From a checkpoint of a small image captioner.
Model: encoder activation silu, encoder depths [2, 5, 5], encoder widths [80, 112, 176], decoder width 256.
Training: soap at rate 0.0035, 12000 steps.
Rows from block 7 of the image encoder of a small image captioner, named by matrix and row number. Rows with one number belong to one channel. Each number is 128 + 24 x the weight over its row's rms, rounded and kept within 0 to 255. All counts start at 0. Numbers have three digits each.
After each channel's rows are labels from the 100 images, of 14976, where the channel reaches its highest value: "strongest on" is what is common among them. Only what is clearly more common there than usual is listed. The data: rendered solids tumbling over patterned floors.
# c3: 3x3 conv, stride 2 (encoder.blocks.7.c3.weight, 176x112x3x3, each kernel summed), inputs 0-111
# c1: pointwise conv, stride 2 (encoder.blocks.7.c1.weight, 176x112x1x1), inputs 0-111

c3.154:133116120134093154148147119143142116131118140120123049099067098123109149138132123139137126103164113144136111206120143142134122142154117140128105127148083109208084107142146122113145107113149128135094111122119106133152125133150100135124127136131148162135121146178111124141103151150136204096156104125144114101152114127146109106113147144128
c1.154:146096091139099143141124147100137126141099165101136105133067113113105146101124128108116150115120114132107081180076130092123092116142156124109114093108096149183081127150122128119153123124163123137076131118104110146104083110143109166085126111135124147114119141156100100149104118125119133136162089134162127114166104134106111135096131130163
strongest on: star block; jack

c3.146:118105137113160135107125181061101133164140118122078171115122184136095096097107145105153143133086112152149106126114132134135141127114137140103118128138068132133117153114124114101119130121150161147131150155166129146146123114105130157112120113147119090134136150092103096173106125159189108104095135134106144158097119125091106129129105095139
c1.146:135126142126136113097136171103159121161168122139091110119132157148094131119129168127143125122105100148200107114105162142161110126123157166136123126135101112124114147123147104103126120118169167160097130128187124157157118130109141179109110102133090096116144121124086094134144181138159134096091090124113135135120116088090124125107133104146
strongest on: teal object; grey object; bowl

c3.162:121142108117149156119098145103133160100140134080108156099111128115097100091134136107089142129102148133123096108131146138156129100128067135094089178092132107127127187137117099122102152135097124170090099160159117160122128117119164123102162119159105139093189128158139124086138125134151117114099142157119127117135115120169146115106131137147
c1.162:127126133125130141065081167135158143131135115095102115132112149148107107115165109140090138091128137114153093139107112139110092112131085118113113147133129081170136176131141105155127150146058134124091096120173091128136140122095182134113150163177132143127125131143150095148136094095144126133131121124113118142158103118124099151100128093134
strongest on: white object; grey object

c3.74:093142122141105186099127110131109133118125100174134114130124102128102133127123171121131119108122065148134121143132112132101095115215141116157174125113103134168094162148144125152121081139138101128119140133110154123140122138114157117093118220155130143139122120119098131105127116124165126114167145128114144099097131156150146105121134137118
c1.74:071131138137147122120103110134138139123126090200146131132135098121110178132130162120136117114087099145073129099123145118157085110185125109130112135119133161179157162153145116143100141141107136110148135136144111128144090090116128119097148168141138129113119125101113086139094076130117180100149090120153125111111131132132100104139131156144
strongest on: count: four; red object; torus

c3.15:093102122129170133134079122121130128124067105119149093120099124133107139129147097142107118149118112119110153063124128153141088119092110125141103148140100150085105104110161136116130122149178165114100143119129095095167123111127143148100087109160135116169155135131122073130096136148174140116130091105164092167136132133149110099131126121128
c1.15:102126112130152106096072106074119142119091138111131129133121081106140113117107141142107142181118081107117151092105119173139124117106109119123124110119154159096120156136145136106106101139180119068138151110148134097150130114106155132111101146164098115158113165124113102128090128119184100112133098134151116180135115088139119132119132136150
strongest on: light from behind the scene; count: one

c3.156:132160128125145137132136125109134210109150110150135106089160111121073124169142120140112142107132143157132129120109139099127147103142140105131128099143111164156116180117157131119135119143121147117131128111138140134135099151142160079132166164076189129098092112122080152137143123078155112163141125117116111152124124139118138066122153109109
c1.156:128136134102116095103125160106151213133123144142139151132121109096102139187108127129145114127153109129113121166133184124155176126149124128108095109121139150142128145094113125138149092142137161134120105137128150159128115155153160137149136173080161115084090110106103103162136121110139120145162087085132116134094159128128158123158131099135
strongest on: blue object; sphere; bumpy ball; its colour: blue

c3.34:129118133123118104130140129126177109146119103180122148158129126098115168115121089117122134113109104105124115129098122130148147126129096145074122118127102168110075142141134128143121110134143081156112104173097154118136131112167127127169121098124159096074117123114163137061130130110154185135111154124154132127075135143141164104149151145100
c1.34:139172132116113145114119106111157099142134060156108161153127124093093142111099079141143138079107136097145096123097129123119144132118107136138133114133088111140118136113132104146099121118167098137090085138122139111118146132171096131148131112106157113155097115085126112084145122128134154123122124115151115113052111157130166120182166126117
strongest on: blue object; its colour: blue

c3.65:078120109135085135142167114103134144111098119102110130126105135118121149108124168111146113159134140150106156140104133114128188129145118131119113108104162124161121143142134141125135119109126131146118096103130152107114153128121111080192197121119126141140137111193132185095130138083065111115102141161152138149116142103135149135175125125128
c1.65:101138083146109133171135118108106102133148162089125095091098165096099132065129124129149112137134105137093156138132126149126193122166146158102144107110131151146133115148173146126150156122134132157084116109138152111150135133130128102156185123119107129171109151128110136116087150094077137102125162140117150159139096129155148133148114126125
strongest on: count: one

c3.148:158155143108124108113143157143140163176119163140115183131136116133171107122124121115165160088142143115177141094118107137106141108133143099145107097138136139129148137107122118087112130133105139096131139122122121122121124083115157145113098130130152157121190110119137096074109135093154171117116103134132117140106109107125088075158157068152
c1.148:136107145132109149137138101136137138139126093085071100082128138126149110086108118135153160122112159065107121108125092104124121169128116117164159130137120134120128135096130103084121111095139115096120144138111133125126115117082173173106112148115087123131145093117178143112105095116117164098097149140117110139141123138125083094136182106107
strongest on: blue object

c3.73:149136170164117172095140124126148167127161119148134081108096106122133127073125132113140142189140094172112160157119164133144117125107130116151124117107131151182071090116151121137146127142148148128110106142135105163160126155121126090116138143128126144138069128105085131121099126126140115114094111107113115122113103139192129131117104134162
c1.73:136136119127099180145130120114111172119138116112139100116110113095137138128126128138140103118139089127125109165073119150137128148134131151148112151100142157182056110131184129114112138196118142161139123122138083143157149103160111099127166121137137129148077125136115123107114145146121145112082121183115113092141164138170119115111133131145
strongest on: capsule

c3.39:182163096140096119135115107118130116102113109133119161155129119114138132132095141110158104083128152133094150153104164138107138132128182103130130075102130099124109138095130101078141106108170121126109142132191123096092129141146122118142152119134141161120108126128139100153147114101130167100115115119114074136134116112136080187129159159121
c1.39:146134139110134126164138086161125127120113103173118148072147097145138169125109180133161126113137117133121143137087147130138117112132176057135166106094115123104112157098104103077145107113169127134139148129160114138120117150144144128163122159136178159118103106135090126144113107113170139117107145104114104122156110132142100150105167116102
strongest on: red object

c3.21:148135137130149105144109120117177096151136125140129118075110126128100128101138123137131122157126090119148171142171120162111135155105114085093120178163097144132123112171104133134099173095183151123075110099128114139179126151103086129142141120151121138162083100120114104133141140122126104176118147130137123099090147102114158126114145131149
c1.21:155131135125142104144127125122161142102092159117132089090101141142129141066102139138141145177105092120161157099180119157142144164106110099147134149148123123127110105162076087107119147131163151132129098098098123148129064121147132143140111125114150105141130105123091080123158094115139108118111108080117119123102121120108142144110154135169
strongest on: blue object; its colour: blue

c3.41:123117153109196110108120130125110127147102140132159092129107142153114140128129108125134129101124144130135132177094127124097121119139109149147088118114123101114178144114095162085154131102158129149112126102197090112116103148132099159166149107066149130120150107107134089131121140122103155136163146167116153105164134118153094119132109148080
c1.41:123131123129177106149143164146166111174103155140182136133124154162133125124141140114130122104143140105132131141116152099086098137111129096111098147122138117105144171135089163099149115129121116151097129099160080111132093183164099142159139123081167162120140117131122082157133146143105180122144127120111139102152146092143105104150140159120
strongest on: cube frame; largest object: cube frame; jack

c3.125:131144149119121107114142148129124087132053119121150177090122133183113147088135126115148163124171137112081156149125135089079125089131136124123145132121164129147149182130109144102161130127141127115118104139133117144132143141129111080127121122138113155103087116112140105152133149134147086120123123096162111120167118099146173106130121191116
c1.125:113166164082137121117117145146113094135124110116151145084115096153122178130116115140136149150140128130093121135143137085062119102122120114103132182137124138131179163130094174156163119128138114141087125151115095114149137136132097116115122154117109171070153122099170106146140134133110131132130133076150091127158126102154148140108118161114
strongest on: green object; purple object; jack; chain link

c3.114:148132103114157146141133141115122082149096127105139116084133127118090138151168098128113139146106162148091121185082097123117139136129102109105138093107132068146074131146118110136130163150131124160116133099120141154134143121133073163100120144112093141117148142146104102155105121127125187121188134156174145131150112105114116120130115145150
c1.114:141138080122127123109086127119121101137136170097130104129142112136130125119138083104124132131126114098103107161082097127099111126108110095081135114079125080113085159149126142153118164118113125167117097079143132148135120111143081139115116150104114127110141101121097112080070112133110165119158163115157116087139132104096154118089109129136
strongest on: white object; star block; jack

c3.100:152133090139143091098122116136154138137148133113139136128122156099083148156145088141117106116142120096112146137094145134120134157140143115088140125166129133159096135136118116137112105127126098207132110149191082162113154125121154117163143136125181108163108146184121159158142105091135083159130155114157126113122123148139149144097116113113
c1.100:180176109111140116109127125205170114125169106123120118118072148136090131178149109117128140125147113081133108126097144130145133155130104112118152141154148141125114128108127138134081128109112128185097129119153119162126135132123099122122136128105182153153113158185142151136154114108169133113139123110164172156132136106143137138104152108125
strongest on: brown object; its colour: brown; sphere

c3.44:084111167108156132147179164122145157089144117124106146088114083131150165132105165146110108102095121091141157101153129158130101132135095118133085138101113158083139124150138150092106118127164127142138134106137116133121083139106097112138083126105133113161123142125156092137126133145087064098127119089140135134166122113110100142119124152118
c1.44:094121109170162107118131120117123113117139107128132148118099109145150136119129159124086089133109089110114160117109136136121134132161104157118091140124132156092175090139132116103105104088197120105154123134157121118125153119130100134182124122113114114163124175110165052139136096133077092123119138120131088093144118134125101143145108148135
strongest on: cube frame; largest object: cube frame

c3.97:118097182110132094147110117111085116169156143176145113163140112136106151139115130114147118129124131081059124141126154101099098138101108098113131149088108116102167140129110132121160128100179158105118141131132158100130154137167147171130152161091104098105122130116118127109135143142135095139136141103085131147097097137089092110130127103113
c1.97:128084142136127153136121153142076102155144124158114097126115067151107148116119116124132128093107123089095154124102121144114091111118108104120177125100119092114155104086083151132140129078112148093148170138124135138104145127142083110136128106074152105139126127134134130070130137139122159175140125095104123125080130153139094132142133102110
strongest on: red object; its colour: red

c3.16:128088124197117106111145078161098139113114137117185078112140138130113104079111119149143110130122096131120174088126133149075122099112132160124116107108132138164143149090119136130137136133174125101136106141074097122107082122108136080152151132113098144135095132108127135127143148132094113116073130111142106152151128145131134129128116160119
c1.16:118110139183131112110134078137107172089133132128141082116107134077117088131097109108126123118124117155120118112146083102121128110112163142107123133128088118121155142115143140108106142172182131092159095127110130136140148135102114078120158126102104151142075162110120081130107183144094141093113108128130148132129106127146150115156103125163
strongest on: count: one; light from the right

c3.86:133117122143099100136111123134111112151101167116160073143091156168117115118108134119114138111145134140108122244103168114115136101134153089129125081153089121159057124139144139121133130121121134132099123148148132138126102156161099144133162110095160154142127162126122130123156136146121160142132131128150122137165105118128157112143126135108
c1.86:131080112136148124135106116133128101131114163134138100137109139167126110135122150091141153126149107098097119214087164116115096085141162099144105104149113126157055133172155126134115124092146154106129131161114116116133112134116132147103135090122148159144126142113105122083151127101124123093148130122148113124105092133133106088126149178122
strongest on: jack; star block; red object

c3.163:112147135119151162149133102107107120137123159148143141103151122081170140135124154193113098100138115115110094168138118112098120108113086121129119100117150124141121163123114129149132088093116137157101144148180117131163112159119146072127083085122122157086127111086138080104136146140143139121109120140108085123116179124158099144141108132126
c1.163:136118086111130142139096134116119109153130147100127144101121101087151136098145128179095110107153124140114111176169152097116101148115122095136093043123149130140112129107106105125119112084122130171119136125127141100162125123126129080148095113116119115098082097116142120107125130135122156097100142109099120107125190171119100131122108157149
strongest on: jack; grey object; its colour: grey; star block

c3.120:123119126136138134128122123133143143136094110142122163122107116129113157089119161146117160106130142152110114209092121109161080131175185129127103147108168175115152144152142120164103118135098147168151156134152148147138150094095161170117149136136128102152092113115113099142129124124084133091152152124113091090114138132151105119140167135136
c1.120:148120133113128135130111142097080108167130107112112119181110113102169125143100117118101132078135111134084103128117112113121124119141173097137145104142114114127107120097093143183087129114100130141144176166129150159125130128144179094137113154148142140146172113119147130122148129161095222139125105108113134111130144134108107131098110122118
strongest on: count: four; teal object; orange object; bumpy ball

c3.2:111169119136095123131136118123102124120153159113147161110104096122140164123106088119115126108144107113125077122107105134124143138134153122149143107118124091108128126180069131128095136081121111133126098117160164130159153129166090166161109150124122144101158192120124106122135106165128133137148153134084142130169082119153122084121094170131
c1.2:137138116182119127119155166088101164120106126107120141118105107101152112121102139119134117124137142127059133125125100094098129071137100139146168123109141139150109128075114090121112110129115131112148112089152133065139095122131122106118088096118099076128105131115119171129119134145113134102142152151120165155079126081139096116113105120119
strongest on: green object; count: four; its colour: green

c3.22:141123157131109121113096158146128168130127156140110086156110084130150127124111145097122107130117121138134091135139145176179117176119119127127077164153176143106137134117150110131146143123137127084137142168088140164121089120090160156127149084094111075112143117098091088119123113114143091143104165119148142110156113145130110159133120105114
c1.22:112121109166095093160059122137124151141157152127116134106129107140142112100154132114138138152128115139136130155086124145191128141129111100154113161128129139113114146125150102098151166144134129130149123180100124140147081119098141169142170105122069117131140108087079097174140148104098136154162120094111107135108121135110140148108130106101
strongest on: white object; purple object; sphere

c3.130:122150108131134149132111155152126128209107110156128115092118125101144139110142089112168180140117106142163131110145164106136129111123154203114155152127092118152112180150133121111141112137149124134131109145113137089102134077168148136114102110108118156110129131115136092117099156131162161111116137135135126111130140090123090103127092149084
c1.130:085115134122106147152133120120150136148162106135162093105117133097134138108141110098105172085116114138161123141132148107105153119108119191133167122133108109180146132126101182121157107144126123134143125115155150105113122098135126115100062107139104160126170109112096123102108139125139130118123106109130144161116102097128066111125108163069
strongest on: teal object; its colour: teal

c3.122:121140136079148172141181186110144127143141111114105133109155176157132122116111159122121128122163115137091157100144169117119153150139117148103175116169106140148116127113143099138135128098112107117118086162124165121143137121173152130167159127105101113132148112113135163076129138150152144106152123121125116171137189130107160125148119161141
c1.122:122118145114133134153193150085145140127082118123110138115128143145117132118080132118127134137170117151105136101138118121103102105100146171106119115097124140114112104110149103125123132130109123090130116181140188152131140121172141133165118158121102108133154125139129148110122152135170143118116147093114145210108189177133158142146151113138
strongest on: red object; chain link

c3.169:121142117135123123100099127097110169125122124149097132185128156135102116135135108104123112128132153143143166104148128137171129130156192142168161121093108149162144129127098117115107149187100102174123104136124157129095162139123109119122130161148108140150059142126147132129101149173106134151143115130143172122125108109156103188109114118105
c1.169:101140118184128120130094128094096137124107149098102130171117133097143113144129170139122116090132154136103145126169092162149114110117154134117113136126140130136113118139108130140118129141113089204123080125160130126104151116143143097082124157121132103186068143131156104111104127127107122129120142157196146146129136104124127179137142101130
strongest on: brown object; count: four; its colour: brown; checkered object

c3.72:125142124139140129108114125102080121139084183122158090114158121116151111093136134120113110167142119132131123155105105096084201125111139110121143097174108124136113131128169101125130103149155139144130112151112121125110137140128136154147112143131095138147116157104102217104089124107099113128090133127132140177110145128102172101140132151115
c1.72:105150124194089112130089079103097122158116141142172092109143137134158128080172105126126107098147154138127123145088124092125203129136130093107091107139094110113111106127117106138119122108119145111140099118121127131145109113138135105147118136158078132128123138132108141085125140115119133113112137140108119190110160121119189104153130130117
strongest on: count: one

c3.52:108159111133100176107113120147138168134119089153095098183116168129165167103147111143095125119151125122136113145118093176145108122125133143158153159122170172112110170149140137112112108077121111101124143180136090117125118148132158139119109118126111119148126121104172112120124105140167137113166148161114165136097125124111136151166171139139
c1.52:120130101136130181087124164106111171119143093147131119179124195113152124091124140126120149127109123072108132146111065135106114153112129129169132128130157175133074127112123130131092121100134081139116103154115136131109112105128130129095143128151129090106152105132177103121119113120125166124140112130123147127114100164096114113119175157141
strongest on: count: four; blue object; red object; chain link

c3.20:134153131139122143158132187122134138141073113152103140156087118126136109154157158125102130131152159134132113087114106112106126128167089168130132051154093146104137146133146125129091143140135084107118126118105136156127128126166178137102127136145131145120134133114124065119122134113160125132145161143151141158136069139113123128129197114121
c1.20:102208135144136095133141072147182125109131092134085120137114117120147087133142138149123114139158141129114095151102140149163114139177098124187162085079109119134119127122123186116124144121156131096127128171116132159110138149126155149113129092142133120145112123108136094146101145126119148079144128123132145162131090129132141121114156128146
strongest on: yellow object; count: four; blue object

c3.140:134127147104098140077181144135112158124098155109118113114091125099089083158115144118114116134121144094123121129108134123133096138091144162169144157110093103121103072160129116135103148099118095128136145097107122110138148118120074124124131139130112129105152127167116126168132094128112153169157146114088116098084105132138142144135089189133
c1.140:119126122120096121101196180120124157105127140083096102124129086083065114153118120122100141116103156109100091128129135135111090130146143117126151116074127145139152097132167136128089083143115094125131140115110128129125155123135121108123111111098120121087142097180129132147121112133093129177164150142111095128087094095128144128129132140144
strongest on: orange object; its colour: orange

c3.63:074114116135102135150134099106116157135118089105100159126103120068101133041178164141125100138159134121069138122171085156110127134139124117151150106127116162139154124157167126121110147146124094125147099133111122126127138103106118140139093093126102120156120111149132099098157133109139147112149141154108154089090145118121108127138131144138
c1.63:093106124124106159133121084111119142120112127130072108097093145084124138085122159139109102148143138125094121118175083180128103134156131138195128084095120127139153125150167163125101150127135116101172123114113118126140129147124126133130145103149127104156108121089115129115148120100138125085139183169151146080100144129105127115101116145132
strongest on: yellow object; count: four

c3.54:108159124144130119133131121121160121087136125118098153111117146120122140119108141110098087117175149091166147129096119104111098137105164129147132129113135125097158167153131140169107119110149154108129113125154143172122152133098166138146125086114138086137176132112140123124179127106154161134160130113078122114163145141084067095149098127081
c1.54:096116136133123095098157136108139129100108127109085109122123125122146149130127137124105101116165115143144102131104135082135117164138081141148124143116105163115144159134119140137084118134118139090112109140141123153127132192111157123184145110096144107077197141121149142124131117099146149106144144107065137100169165119120068122155129125128
strongest on: yellow object

c3.149:128102124138144146126074147130113097108122127122141127121107160125162119146116094117122117087133159138122103132131115126142152119166155137191138106127115164104152151163090132108136136105149147169133138126137132088097140156147144158124124131163129095161165106158181150120115113138187146119135148074086169140113111136112105169143162100165
c1.149:123089082107142169147114163157080080109117126141130130119097120154141156160108141106113132135157129156106129117127124113135126145112125151114119100180143130127152145150102138086105129127093146170122110113136137108169141176130155135129080122149126071129109114144129099097189109130127165148122144080109112104124114108128109171129153112172
strongest on: count: four; grey object; pink object

c3.18:117128117125111107152121131137164111147119134111135113165147067099139159122110122112181135096127145150141106140120115109115111146162179110155164118092164078166135134103131154132128098127095156117083142109153150093154118129094133104085141188175106103111100117128106141127099113109114092120117122154096125154140140108094135156137161101113
c1.18:121114083137145083129087104112157119119165097143115119149122125083195167088127131100200113120106133155139128137144172144171126133166169109141156144128115095133103123094118123123093110138117125082102146107172117114134115110078116140122119175139139127104140113111108144143110123105111138110139114079116132102134113158095130145126133113125
strongest on: pink object

c3.145:099144151116149137116094098136116120075127133119178189127167145145120150163097118130131145112103146138140091124143118098107133133126111086140125119164201140122084148170114114154129098166145110094119131087126133162123128161124133133144106153085156146108125101097122198126125138111132155133123102116148081123153145126126131143106112106122
c1.145:082117113117118144107135080117101123136163133126172180088127171122177115128098112152106149155149140143128138135143141121095119110152099107104086104155153115126108146178132112145122114162111097083123126086120139149120098135094104102149105124133116098102128076124103152092146112157102133093144123141147119190148107144143105133123130114161
strongest on: green object; count: four; its colour: green

c3.82:120129096145120093145117130126158139111133136115100139095118094106157172118115149139139123105144112124112115118089113121163116062150098145104109071147167112132147124115139116139102142134084116179154127140079127139149113165141169155164114162141136124094118128179126096133159108113155155150157157128155135115112147143136128176118087102097
c1.82:144115122128112084080134096161171136086168112129097124122139138149161199077151105153125133146149127120111103148092129089113133129153115144115123084143142093129136121086126150116151147111100172141149135129100162137158108143147149160157127140135146140131142135149143092141132116106141129119152196108164094115120113140114127133117077125152
strongest on: pink object

c3.59:154160179147103154060136161147112165124115105174096136161109143124132183091111154120139146133106126133125097090129158123120142124118133148141165143147107119157140114115114136120066119144121119151102105104128116073132131149127116123106140172176120125124108110129148128160119132122102146132135097138174145092135142144122080119131078105097
c1.59:144150123130127141105147149134097123160126094115091115122152160136119172096143134091156146107105134124123064129126140148134137139099135142157145113126101092127076162111088176058118144141112175116105127101141125156121115141183151092138103156138121111146125111124163170170140176135092115114150117141153153118111116120124114141107115098121
strongest on: brown object; count: four; its colour: brown

c3.49:119085107119097123131147111087103147186094116140130118123124118121101124083099108143120131114122141124097124173174119143100120110139102113119120139126145152117149141153186131113110096081118117159177103116157170120148190095096100140161124112131107148126129140117111136103101135124072119114101119153111113166142107109097162127165120131106
c1.49:103078135131100096143089112093109141181122134116168080109116129123134128097121093148081104079131138113142080134133119137113123136136122113097123119112122121106148105126169127118140122116130088164152109096163143124108184090109093117146142112120127173137114153130116151102149082118103138110120135142120133176125150163119176107167104131101
strongest on: count: one

c3.27:159100099133133117117127159154144106071091103102115100090103103108194096130115112135140099174103101129155138082115106124165074136145112138155148101117160141096135161136139149163128112118120107143123113135121149127083119148095139144140106129108115129145119144181143125098134140097139081136165113095145129114139124135122171177126137127138
c1.27:153096112145127156096136129112174111099126111153129103127116144108168128114116145104125111138075093108111135115072107133149108148163106122077125100119105145127161156160109145136111151116086144181118132123077099136108127125086115156140106118134124120131144130152152103133127127108130088144161098091176128095153113107109136160132150070105
strongest on: its colour: white; dodecahedron

c3.151:146091125120122140120131122080113118112112169071105150117099116143107138118117121140125179105128102100115121198108114116108123114122164101111147147145149078123120084128138151123106128132132148119107107082161135094131147079122141119121122127136118088142174153118095103153106117113101141112129116118114185139132158124139084155149135128194
c1.151:126113140096107120099130105151126105108109174108091134123129118163132173138128144144139122088145134113119088177072102144094125114118164126141119146177114106097104111125151156131096169119135107174111103068159119118156111110129133079109155134153098165111149133110108095170116132140101106109117093130127145111115147124110079127128155118137
strongest on: pink object; its colour: pink

c3.123:140180167108162149107131112099133127120131095128107157127166131152144098135142144112109130095153163128115104118124126156084159113201097150115151209136089124117127164140149081108089118123145118107109154092131129129115139127104156104142142173135097128112162149183145115118157120148103105125149101122114121147122152134145147127119121131114
c1.123:163137161129124144130142134118133118131152108132121163124163152119132121131111093145111127092150157101125111115122151160105159145169119102123120193118115113093131100186117113118103125103146179158105116117137114091188109096110144149165118169107074143128143168158143120110151128138108096164126117076129119156140101140120152105117113131167
strongest on: orange object; its colour: orange; torus; cube frame

c3.78:168108130127144157106130124114140157129106096121155155085152130135097110176126149116127074080096080079144133080097106109108119141135125139138122097149121132096140098124125149140127100106106096114101149104139150100125133128126156132158107108093114110109122162126121077141140150113138213100097110105129114122142112133157091121102143132120
c1.78:153097141121118083115177107064112139153096133104147134117181130116080112118119149142121096099120119071108095125067113116120097117114130125132090089140144130116121142134094127114109101060116119130116129105151133126100145111124130121135128098101134150123106172136154095145131118123147126133106096120092130103155120124190113128090135139103
strongest on: count: four; cube frame; blotchy object; spring

c3.150:093171115128116113123117130106106140139130094157105133121155144129149130101141113126142177115116154122150123107124117151159125129133148110153130067138189107114133149139101129145097112090096168144109110131113104120121086141124114180094108201151116113116102153165164149118132093112129163140100103122132060147151142153147105108134122121147
c1.150:097161127143146083110130144180127162140086120150148107135145135121122105141140131114123172125133103126176141080123114106133150115142152123130130063132158146130103187099111093101083144070108147130138139130128147141079092120128096147099140136120126161115108111126166101101143152111127177161138143115132104109172123100132153122105114139132
strongest on: count: four; teal object; purple object

c3.1:111114136126129118112129138095103112101108104126114176139122134108138153130141114150111101140137100156108086121128120091138127150181110153140105146139109142159127115128104170169163175087104147149107114166159147067119105107164147096192145146150129084154125137157167143108112104101133132111121156136188152120101137104120132133150125131125
c1.1:132134147069108127113085150139083140102131113145089129152097116110087148166131102139085094128125118126120113133148132103119130129173123160109147122137113160134144099103108138133104129142100145111135149131153137106134130110140114062140119078139074115088156122154168135150121148126119186116087115117129184122111160139130092158097140139119
strongest on: orange object; count: four; cube frame

c3.13:074124145144122148129137153152093173075124149125137109074133144137126138086105111095091135114167095090122156127132139104083123106103142103152107097127230136144171132186159097106135114114110112119141148144116131144109133111110132105129139149124116175124139151108128135146145121121140112134123124109159109138127121125116105144145097137105
c1.13:085147144180137122104134145142104145071111118131145101099150115101125122090097088110096143131138115124143159139143149110087110111116110148147086070106170123165143110128128077107170108081123102108120156096146196128121135129123122130124090128111106146134104154119105150126126123133152169117143144126166116127118139087130121120155099131101
strongest on: green object; its colour: green

c3.58:132144118119087141095097131148110134086106095126170143131085129146169164093164093136112104159069096139095111107121123132125146108139098112143146109108135129193138115072132140090137112146139104160115117089118117102116120143136091137140114134108121099141134110195108121108102092125141126143160100133129115096123119160137151155118111131163
c1.58:128118091094107134088087116180131115117116098110130116117026109118122145137156114113110120154061110147089133111128146126131109087141080115108100102102113126185115136127126141111095152101115116134146129114112148080135124136118126149123115119146121137135097111121129109099101074107165123127150101105132153102127138170128109121124140132131
strongest on: orange object; brown object

c3.139:108126118123126157101135130113093124102117122120111169095121168122131107071136145142116149111157141166150132102096152133144139095155110135138194150109121148149159120165106121112045147167101147081097098093120129135114126100112124114102160110153110121118165114149138159135147131129087147116156131107096081111114129134120110097113135130097
c1.139:084099130132101166098135096107073148111127155091113127105109152115123103106124121121096103126155091193133132091139140134156118117138129176130174145100171143125147130129098166115092145170106169087103089100121123152096095118110133134146195144139114132111117116127157148138148151141128130108124136122099108113118125134128108109135143168110
strongest on: orange object; yellow object

c3.113:118115167134083154118105096114091118160117134163116099125077124165110091121147103130135124084133116120112151110128116187108118111108133111154110070176097130148098098087117153149124119144131163120124152121113143130087138102138144133147150170087127169097127106145106119113151116132178139104160133165103162105112114148124133137123087139134
c1.113:109136155109105143197094119087109141109102133129100106120098172144164123119140122150120152104131127159132137162128121149130135124115140107104118063157089114135123129117138139167109153106172134131129155148079140142132133099168141140125138151101108118082124115108143096136147115117154152097186150145077130117103137163114168170110108145136
strongest on: orange object; count: four; its colour: orange

c3.85:114112097141132115121109123154112131081132155141147118125092120114125133074138102103121163166148116127125156130162103140144145102152136121112172126122143151112142125133104134176113100161076127168147080115134094100092165115124132170082089113156109125151117117145116141129081112120113128102096128109131159105084116145119098174116119082162
c1.85:153099118096167135103114137141098147108142122085129104113079077106113152088119095105135144120175116132138110138114141134148124103143131133117143121128108139113122152162149125182116125170079106201160124109139126087091143109135099152112087112156139118151090115136165105124118129119099128142116132085107124123092117143071109144115149116124
strongest on: brown object

c3.33:146162169124158131107126121113133149154120090178126088156116104133121187113111109124153160139107122122089129128072141141137105107128105168134147083088146133131097126136120112138134064127138151149134106157137103141146147129132194140119109135115123140086134118103102091112177132152173128137126121111113129160088152161100117130119115161111
c1.33:132150179121176129139119132139140120109098063179143102139135163141151164151112131121157123163078125090119120169129118108128092100163126116130123102101120145142123150090116099124129075109117112145125121156098129129124126116159155134095125158108087097113153104129139086087138133151120140099095144088140127168103128124079121103122104141123
strongest on: red object; count: four; its colour: red